A small image classifier, trained from scratch: 48-pixel images.
Rows from block 4 of a small image classifier, named by matrix and row number. Rows with one number belong to one neuron. Each number is 50 + 15 x the weight over its row's rms, rounded and kept within 0 to 99. All counts start at 0.
After each neuron's rows are labels from the 100 images, of 14848, where the neuron reaches its highest value: "top examples" is what is common among them. Only what is clearly more common there than usual is listed. The data: simulated stained blood smears. In brackets: how many of the 100, against the usual share in percent.
# fc1: MLP up (model.blocks.4.mlp.fc1.weight, 1280x320), inputs 107-213
# fc2: MLP down (model.blocks.4.mlp.fc2.weight, 320x1280, transposed), outputs 107-213

fc1.740:48 35 57 61 50 37 37 32 26 74 71 33 72 54 55 26 53 58 55 32 28 85 71 49 46 78 75 41 52 32 62 59 64 85 57 35 27 40 62 59 57 78 63 58 53 32 07 45 40 58 32 39 72 50 69 52 48 54 54 58 52 25 46 39 39 57 51 55 53 46 33 40 52 56 31 56 54 49 66 66 48 41 51 70 42 62 31 32 54 57 34 64 22 46 24 36 48 32 65 28 40 65 61 49 40 42 42
fc2.740:40 44 49 79 54 43 57 52 38 58 40 47 44 46 24 66 53 54 49 50 76 43 54 28 32 19 57 32 61 42 39 50 58 16 37 48 55 01 65 58 61 47 50 44 22 47 54 59 47 44 64 56 44 35 66 37 33 46 47 49 49 72 72 35 41 55 49 67 67 67 85 46 50 43 40 40 60 52 49 50 45 59 24 48 57 45 59 37 34 63 55 23 71 62 41 65 25 59 63 41 45 48 50 70 51 34 52
top examples: discs (93 vs 14.7); crowded (73 vs 40.2)

fc1.424:36 75 46 27 57 54 38 74 43 58 38 56 77 74 24 62 68 77 54 30 28 40 64 57 72 73 35 63 59 60 48 53 30 35 61 48 60 57 76 53 50 43 22 34 25 56 50 60 52 32 43 06 45 76 50 58 50 62 55 44 55 48 34 55 43 50 44 58 47 47 58 52 37 66 45 57 59 57 29 47 52 65 52 44 76 61 26 58 54 68 54 53 52 38 50 33 28 74 52 53 53 45 71 20 34 58 59
fc2.424:34 53 67 83 54 52 39 56 65 58 62 31 42 40 47 43 41 57 33 52 29 57 46 33 60 44 52 35 46 33 50 26 45 60 30 43 54 30 60 15 45 66 51 54 69 48 63 54 56 61 48 98 38 28 71 48 51 43 58 55 21 64 54 40 76 44 46 15 69 47 43 56 64 33 30 39 72 67 41 86 37 59 47 61 49 50 54 42 31 14 45 57 35 52 46 21 57 99 36 49 50 48 42 68 52 57 57
top examples: discs (99 vs 14.7)

fc1.303:56 29 43 48 50 42 40 47 54 44 18 51 53 42 56 31 50 47 64 71 57 56 58 45 61 63 44 48 35 62 51 40 49 62 52 43 72 15 60 12 65 50 64 49 40 58 68 46 74 53 68 55 51 72 39 58 70 33 46 46 23 41 74 51 50 61 63 70 42 74 58 35 43 59 61 47 66 63 52 67 59 55 66 37 40 42 33 53 58 44 25 50 30 61 63 63 37 46 37 21 47 48 65 45 24 48 39
fc2.303:74 62 47 53 51 51 49 64 59 22 80 59 31 64 72 59 39 41 56 57 52 56 38 46 25 35 23 59 78 43 52 49 61 53 57 44 61 72 64 63 51 58 55 42 19 31 45 46 47 59 12 44 59 50 39 48 58 63 54 36 63 55 66 47 51 71 50 65 33 40 55 50 56 54 15 83 52 28 61 42 40 37 53 47 57 44 48 36 41 45 42 50 66 43 65 50 51 61 50 74 40 49 53 36 79 59 52
top examples: crowded (73 vs 40.2); lobed nucleus (63 vs 14); target cells (34 vs 14.6)

fc1.717:84 60 45 40 27 49 65 44 32 49 42 53 39 80 57 41 51 53 03 36 49 58 26 59 74 47 49 34 36 55 48 19 46 52 55 45 42 62 12 56 68 39 73 29 37 49 45 41 49 58 71 01 33 54 22 50 72 77 47 51 59 46 58 54 57 33 49 57 73 49 58 47 47 91 49 66 46 29 52 51 49 76 48 59 53 32 85 56 76 58 46 65 49 62 43 76 59 33 60 68 42 30 57 38 45 64 51
fc2.717:50 33 68 50 49 67 42 36 77 53 60 41 49 56 38 64 42 52 33 52 60 73 65 75 55 26 58 33 62 66 23 70 31 49 25 55 64 58 62 73 27 83 40 54 54 59 45 45 47 61 50 94 48 62 45 39 59 40 58 44 59 63 34 45 43 69 37 72 71 49 45 58 55 55 40 73 46 31 60 44 62 30 53 28 50 42 37 49 39 46 49 65 58 45 59 08 39 42 28 52 60 53 33 65 64 33 72
top examples: discs (98 vs 14.7); crowded (84 vs 40.2)

fc1.0:39 32 30 54 80 45 42 22 35 30 47 43 60 70 48 41 48 39 55 48 56 30 54 75 33 45 83 53 55 69 52 54 22 40 66 28 29 42 21 52 56 65 50 44 58 47 21 56 62 65 30 28 26 48 56 79 57 33 30 64 39 75 28 62 64 51 53 61 95 69 60 21 49 58 60 38 41 48 54 47 38 73 50 34 49 54 47 70 36 74 60 55 46 57 20 66 45 29 71 88 39 52 36 58 40 18 45
fc2.0:39 14 59 77 46 73 41 37 69 62 68 47 38 61 43 39 48 63 28 61 62 33 56 46 53 35 21 21 46 45 56 45 55 50 52 79 69 74 44 32 60 79 52 60 25 61 61 61 39 69 85 80 58 60 44 72 58 67 44 38 49 35 59 56 29 72 57 60 50 39 60 31 66 47 54 53 78 40 41 58 49 44 54 50 37 53 50 53 28 47 49 87 38 34 48 15 61 71 50 51 54 24 55 55 35 53 61
top examples: round nucleus (70 vs 14.9)

fc1.677:55 84 50 19 64 52 54 30 58 64 76 11 54 43 36 59 57 43 67 56 71 52 51 62 79 66 35 45 14 57 46 40 21 41 56 40 40 51 68 58 42 43 61 62 61 65 35 42 80 34 46 51 48 85 51 63 64 65 45 45 69 38 36 60 40 60 44 51 23 61 57 47 48 66 90 73 67 05 50 70 32 57 58 36 62 70 69 49 71 46 68 66 48 49 40 45 44 66 72 18 68 79 54 17 45 29 40
fc2.677:29 78 50 34 56 38 30 48 37 34 44 58 54 51 71 48 22 44 75 57 52 40 48 55 73 47 85 28 69 46 45 70 86 43 33 54 38 63 38 58 59 43 53 55 53 45 66 53 45 37 36 64 49 36 60 58 56 43 56 53 45 29 18 67 51 45 45 55 45 55 06 44 51 56 14 54 65 47 61 11 57 52 37 42 52 46 33 54 55 57 54 79 70 57 50 72 50 50 40 81 45 32 63 50 44 62 49
top examples: crowded (95 vs 40.2); ovals (45 vs 14.3); teardrops (37 vs 14.2)

fc1.647:45 73 36 65 51 62 29 50 48 84 75 57 30 37 49 54 19 45 62 51 50 27 39 56 49 47 32 57 42 58 55 61 30 57 49 46 29 57 33 56 54 41 49 51 54 61 72 36 51 58 49 25 45 54 46 48 71 47 38 31 41 56 39 64 66 47 53 78 47 43 56 43 23 52 24 58 58 41 74 47 50 35 55 42 72 73 86 21 29 53 27 65 55 16 54 60 38 45 59 29 61 56 78 67 33 56 51
fc2.647:39 46 72 34 60 39 73 54 57 48 20 61 50 56 64 89 41 40 55 37 35 59 54 41 70 46 53 30 76 39 67 41 38 56 15 51 42 32 50 50 53 43 58 32 32 68 44 59 44 51 67 68 52 44 34 73 24 51 24 51 54 41 29 66 31 51 50 47 38 63 59 56 68 40 29 46 56 38 36 61 47 65 62 77 23 51 24 54 31 23 60 70 61 56 63 44 52 40 61 53 48 39 45 29 60 63 48
top examples: crowded (67 vs 40.2); dark grains (66 vs 14); ovals (60 vs 14.3)

fc1.15:31 66 45 54 70 38 59 59 22 64 45 50 42 41 44 48 47 50 47 46 55 64 49 54 33 71 45 58 46 50 35 27 53 43 34 55 47 29 76 61 69 62 65 00 72 61 39 44 35 76 60 55 70 44 56 76 39 48 48 52 49 61 63 50 47 42 58 20 36 65 56 32 37 57 58 78 88 45 32 48 43 69 50 49 15 59 41 46 36 55 55 59 57 56 63 42 40 68 27 68 66 55 65 50 42 63 34
fc2.15:69 11 53 65 52 47 53 56 59 38 56 50 62 48 53 65 25 31 38 34 60 46 47 55 37 39 46 44 69 52 69 35 51 49 55 53 28 99 43 60 47 49 69 52 48 53 51 50 51 56 24 51 48 36 54 41 57 59 68 67 37 44 37 42 67 49 47 57 35 55 42 65 53 46 93 50 39 66 58 39 55 48 37 57 49 57 60 48 67 58 47 39 48 38 51 50 71 26 54 59 47 25 54 63 00 55 59
top examples: round nucleus (60 vs 14.9); kidney-shaped nucleus (38 vs 14.4)

fc1.92:49 52 60 34 53 49 51 77 40 70 53 64 53 34 48 27 50 37 30 59 25 69 58 32 69 47 60 62 49 46 36 23 19 41 42 50 39 35 51 47 78 72 52 30 51 52 61 66 43 46 62 46 39 53 62 63 40 45 63 70 75 43 27 54 61 82 77 68 65 54 59 51 83 40 66 63 44 61 64 53 57 33 39 60 80 37 27 76 58 47 17 59 17 55 54 70 45 78 78 43 40 36 77 57 77 13 44
fc2.92:27 73 52 59 74 56 58 67 51 66 46 46 60 61 41 66 33 45 57 59 75 43 53 57 54 65 38 48 72 49 42 64 69 62 27 46 52 34 50 61 50 51 68 45 47 64 51 53 57 64 01 16 58 50 21 36 40 51 48 43 47 72 59 44 53 55 57 31 45 66 33 48 59 42 50 48 43 40 44 30 49 53 45 37 51 56 86 58 58 29 38 35 71 36 48 74 52 55 37 23 50 51 49 64 69 60 61
top examples: round nucleus (98 vs 14.9)

fc1.443:52 57 31 66 49 43 44 49 24 70 47 69 52 55 52 80 67 61 49 48 47 57 49 62 34 37 55 41 55 32 61 68 60 69 55 45 32 47 68 55 42 57 17 58 62 39 50 53 69 59 63 83 73 58 50 51 39 58 40 67 52 37 51 60 16 33 48 57 58 53 30 45 56 53 46 59 54 43 36 63 38 72 46 51 49 54 59 38 49 43 43 58 37 24 76 53 32 54 62 66 30 61 41 53 73 65 36
fc2.443:52 57 62 69 33 46 86 54 40 45 54 43 66 56 47 32 51 30 51 34 63 62 58 46 50 26 72 40 54 54 31 43 41 53 65 38 71 71 52 42 55 47 72 43 51 48 37 47 52 63 36 33 45 54 60 67 95 57 54 46 41 51 45 43 72 62 54 57 35 79 48 62 41 46 55 37 66 46 73 39 65 28 10 50 53 62 43 42 43 37 51 58 68 30 41 47 65 56 28 19 64 53 61 54 03 66 59
top examples: crowded (73 vs 40.2); small spheres (62 vs 13.9); no large cell (41 vs 14.4)

fc1.618:40 48 43 60 68 44 35 45 51 45 53 48 40 63 86 00 51 61 35 52 54 58 48 46 60 54 81 58 49 49 48 57 45 63 53 46 45 51 40 47 43 42 69 47 48 51 45 55 52 44 48 99 51 37 62 48 51 62 79 62 59 54 49 46 85 48 63 54 63 54 50 56 49 51 26 49 38 27 29 54 50 63 58 63 48 58 60 57 51 54 54 46 48 48 55 00 51 15 68 54 57 61 50 48 54 39 40
fc2.618:55 53 50 51 57 40 63 62 42 41 55 61 45 53 21 55 35 38 48 45 56 60 46 48 41 62 42 56 48 59 63 39 75 44 00 45 51 35 45 49 46 35 32 54 53 59 53 50 53 51 39 34 49 44 42 55 53 60 42 54 39 48 65 52 61 61 45 59 49 40 99 53 41 50 47 47 44 62 59 39 52 57 67 44 54 57 41 54 55 46 50 38 47 49 50 48 51 56 46 59 47 08 58 48 43 41 42
top examples: crescents (100 vs 13.9); crowded (98 vs 40.2)

fc1.573:35 65 35 65 36 31 94 76 53 66 50 41 65 50 18 43 60 83 55 30 37 46 57 61 68 61 30 65 61 55 57 82 54 24 49 54 31 57 56 65 53 34 43 38 40 47 33 52 80 52 42 59 44 56 62 81 67 55 44 60 35 29 38 53 39 53 23 41 55 49 42 41 53 58 24 51 58 45 49 78 45 39 52 39 59 48 47 66 36 43 86 64 32 32 61 58 41 18 79 99 52 55 48 72 61 63 46
fc2.573:63 72 61 55 38 64 38 51 64 34 71 37 47 68 65 34 32 43 37 37 62 37 60 56 61 50 74 67 42 31 53 47 45 60 21 44 66 57 36 46 45 42 68 42 30 42 55 47 55 45 48 60 43 61 33 50 34 71 12 48 62 50 48 59 62 36 59 29 21 47 55 64 52 50 71 68 38 11 50 31 61 99 71 47 39 57 18 34 60 58 52 52 45 45 41 74 82 58 38 31 61 49 50 42 20 57 57
top examples: crowded (86 vs 40.2); small spheres (70 vs 13.9)

fc1.246:65 71 65 31 68 52 66 24 57 64 50 75 46 25 49 48 29 32 24 54 50 59 60 42 63 52 45 58 67 75 76 48 43 59 40 31 43 31 27 74 48 23 50 42 31 40 72 43 71 44 60 17 51 63 53 70 27 43 70 52 48 39 54 58 16 73 40 46 39 51 61 77 68 53 44 39 52 62 52 39 50 48 43 58 35 37 52 50 51 20 54 61 33 49 37 68 50 53 55 55 51 34 40 47 99 40 32
fc2.246:30 83 55 74 48 33 43 41 57 53 67 52 56 60 39 61 31 14 69 62 51 47 45 53 66 61 49 58 46 48 45 61 45 34 50 46 36 90 70 47 58 58 59 45 64 53 47 48 51 46 54 40 49 63 35 37 68 78 58 47 71 40 57 52 99 35 58 64 23 36 54 52 42 41 65 60 42 54 48 60 52 46 40 37 62 59 33 56 35 54 49 44 44 41 31 54 56 35 56 43 53 45 48 42 06 52 51
top examples: round nucleus (90 vs 14.9)

fc1.666:46 42 31 83 46 63 66 29 58 67 22 31 45 60 76 64 38 60 28 55 59 55 68 41 51 20 74 28 99 77 43 44 76 49 52 48 58 51 56 50 52 35 51 50 49 34 75 40 77 36 77 71 49 49 51 52 44 58 32 36 56 21 68 53 58 55 92 54 29 52 55 50 55 62 54 59 68 61 44 43 42 70 54 50 45 25 71 40 25 22 15 32 40 43 37 45 53 53 16 24 54 52 47 47 38 52 60
fc2.666:51 48 64 40 28 86 67 38 64 55 62 41 47 55 12 29 62 57 67 76 86 50 60 41 41 67 48 54 56 53 21 34 46 51 43 51 58 41 33 42 56 60 57 58 36 76 38 49 42 61 54 38 39 43 53 41 54 50 83 49 62 67 50 46 35 37 48 41 73 37 62 58 24 46 42 56 51 38 22 58 59 58 63 65 52 51 95 64 76 66 58 44 50 67 32 27 77 25 51 62 32 30 45 19 43 28 49
top examples: discs (69 vs 14.7)